Weights of a small segmentation model.
Training: soap at rate 0.0021, 5100 steps, batches of 128, held-out accuracy 99%.
Rows from block 7, named by matrix and row number. Rows with one number belong to one channel. Each number is 500 + 50 x the weight over its row's rms, rounded and kept within 0 to 999. All counts start at 0. Numbers have three digits each. After the name is the row's rms in percent of the matrix's.
# convs0: first 3x3 conv (model.mid.2.convs.0.weight, 288x288x3x3), inputs 240-245, a 3x3 kernel for each
# convs1: second 3x3 conv (model.mid.2.convs.1.weight, 288x288x3x3, transposed), outputs 240-245, a 3x3 kernel for each
convs0.249 090:565482387467581489484464444546471477468539585541420462576466479467508592531524405595519495499517471472538558466514492476560497517515462464503528575492491447544424
convs0.250 103:455480461483560501528484455498499543483486569510556516427551492391500487564461556624499427431429544537489501506523511497512522456484476605432474377555440614463455
convs0.251 086:489461503489496488491501450449459593464522489542466498505368454467578386475525371437544514547445471519527532494572407428492574552454467553536444494515524458439551
convs0.252 135:535541477497469515512461525517483434428558569479518430408478507537555553407505475515491551518546436484553513424536498562582466501520516490438434407637544522411462
convs0.253 083:435552518469590444447495520514475530625467556448476563479465503611519514562546552595375528486486603535600420488483523541499448561522489453486533450515491582523474
convs0.254 080:486367444619511569357535443486504525464543469442586404441458522473542527517541462572492539494539487555547478502486485496551542527487543574420514497434486451585544
convs0.255 138:468534513519414349538512478554429471404575474589472550551510466375512532417519625575535513492583499611446510545453518518566552396547431473481471526425587498503527
convs0.256 068:580434486410526561474537456408532515504568458490495495455455551590531411508456571497504495496485446483517468481502517552469457516557524521470528431507488560645470
convs0.257 083:411452411440525510460469506419546529523501453584465508512494395408519550607496477537500460475413368522567480560559446448523580539466454648528492422466499488577521
convs0.258 066:460533395510558455396522596473423513516479501508466503475425607531466607554534493440510528510431580421487362417553471457437510547565502460618515454490680540431351
convs0.259 157:525530426428499469481413495429471522447627535535481508441418369523538474485632498553411507483526499494549513497525516555462505482440521579456487429583479509498503
convs0.260 113:550450480509420393464512489617487439565463554398533586479447397584572479479474557524573553442585334475544587505537440534561474528470550479463469477552541547413448
convs0.261 052:411600498462389639537462509455557560445563507511634515535576491504515404556492527596493504452430557372483502510435444581543462514513512529457468474663482473540406
convs0.262 063:446557405450429402506598455506553487477552539522508455509509522464550525544598504463514437515519425482499529364531607526501429580492545512504491487550488478550465
convs0.263 068:519510396485480516540483465435582503516540506526564421396480505615517451502565649496528447446575416517461475476489573523532503604429567473509552498627382556468537
convs0.264 071:490430472506576479435367456524497464546468463536490495465438627615458518411514509529450463510416446522577537468486495532565496551471508481488513543486403403504487
convs0.265 096:485499462516443425445488517525518557427557518474506516436556521507444431501459603480525500504523468527530510512506601473538498544452491528486441509594568566434431
convs0.266 095:567375477486538419530365461513406475472547478555472493438566440492539469538593495537494445559484593465602441503545480575518532458515407443425558464472538557502442
convs0.267 120:458559441501508435450490464515567504481520522504537500451510467525496556488492471466524493440412504577483553492521403466537559545473497641424498318627569538553524
convs0.268 104:435450450477498598458484511477525453503538462498556495556635486409404533430536431497466475552351479511577524521442590594472487512482530427530512549429498522413504
convs0.269 142:468479496509472501543465461464584478473508520513494504412473444590530567429519515524431456534557484499617477513458524479506482485558499529439544518631458561384511
convs0.270 085:418556485441397494491507444426480535510446582582551486420510420488430465551505429533559507571591418674536520475564439484582471534484487566447447440492543588482441
convs0.271 084:526558525511556401556502484488497458453537482549464440473576493423523445427469572469520393588491461455560390510545492573377545472491528473635405449452582470444507
convs0.272 082:530525535417427455554478517547490494462573458516511524631487542470463408480532448501539517523571496537459510495592453521483456485545482506519540511443550570424404
convs1.249 090:564526525474476567617544403496539486579495459470524487559560439446573534512489457526450585467505468496451436481582486474529628555436416550514550508414469495494480
convs1.250 102:519566436529450474488600552527526483497500468503491539371524466542518553595484443528454543457566514495527428443539415604568416503417642501525496507429588487531494
convs1.251 086:627389494430634539458522541496488501454593456528462541447555530520448523557539439454542501548428467524535488553515424505585533511459528504498510447546501542483472
convs1.252 128:511467583573569484525445554492388576581629533428421440500428557454692433448582526507542458498383541594475521474512605409579445498439514515531457553452535521528521
convs1.253 089:480497586505484461452417537470481490576457474552480456447481489593520433488407541435461507548536549447562421554428503421423465555595421542524513482564449445414513
convs1.254 076:610461635508503370433546398528488599532535423489474605504552406492623512505411614519480562513456532442499484441464557550501487482433554496430499539562507481435529
convs1.255 145:428625588556416574484579424495456471560552488483491513532573376603456488498427486532550459469452488501573514616352507536551519531507503503400472536522481427505520
convs1.256 063:506545538568474499470583534443511503552400523530494491376583565554586391467496526511426507539484447460573400474441547524549410440518556452464495559570478488453537
convs1.257 082:534547402464508468585549525549490513456563493492489522517503545423573561549580475588488525497469459445489444429572470515514559474473466495497516544489447482569461
convs1.258 064:398513496582393559561593430475518520522513450504554482441535442476536445534467529489405617492562467508403508420515518519546409532569549574516433407442546512546578
convs1.259 138:477593533576535497452493533496578497466548491509485512472525483476621557593446524440496508556382423536525536592434618501532428458502447380570451594509478500517514
convs1.260 108:378503566608490431398669539472484481437492543608447461507582436506499470452575570475594481509435466552556451454570460550443478454498576479525493452542566460544435
convs1.261 057:536559526414602437588441511492495522497557582526425468505569589482542511459515513473512560513623453489477528477564468561523511411514453489476554422516519572442529
convs1.262 062:443458543599496498483559528453539520563507583504518441521371490476635490513528517526499422515479467496467558511394535536526495443560506391545467570457463456472431
convs1.263 064:406431455595496515463501540517493537484615438518487482398610447594391493508474534446489506587475431503508558422605495583458444471530476555513432494436557385550504
convs1.264 069:519573618471500415464541442497531529579510517469474485450488633516544472415405525473539470503467583487573493618534549490521482462462547374495401521525506507473497
convs1.265 088:378518563631569491442560465497445526537549469482513478510572434582406619481493450568460495507446443479590529476541513543486513471498494508479515462500529469562469
convs1.266 090:378514533595527474445452468543481515444499498495561513416536519453660408495467490550385500518581422507519482443539480518445564485598457491519456573584596484430528
convs1.267 131:458617415538573420577436510492550541442456460563485516424524552502448507442601467479542525502557402540498495470505551453489450542440497496564451474494527509428525
convs1.268 104:445558474517416536520602419587438455441641472492492533474514521329632510607350500495392603468589494567468484531556467490559454391477517448558522552451515514457506
convs1.269 145:493516498623542491463454480443459501487546562560409443504481547441439458471601522519469513479463447514526478516501563522420461468464493472646398503508525503484514
convs1.270 095:525550599347485501476570635531506451524432536472448540630478507490470489432586501510525485413479497535520473503422597449591448522445555484561502497452461534462456
convs1.271 083:508420438566389493554322546576498464519539447463491534515433579453458462444547441496489503509515501478499543521543517426573507545482421548449521427548507486482451
convs1.272 088:483522563446542470397584487527443464464476548525556476456571434428403590642499456461464535503553478524489450544516529495477429515481562495537504572431531511512456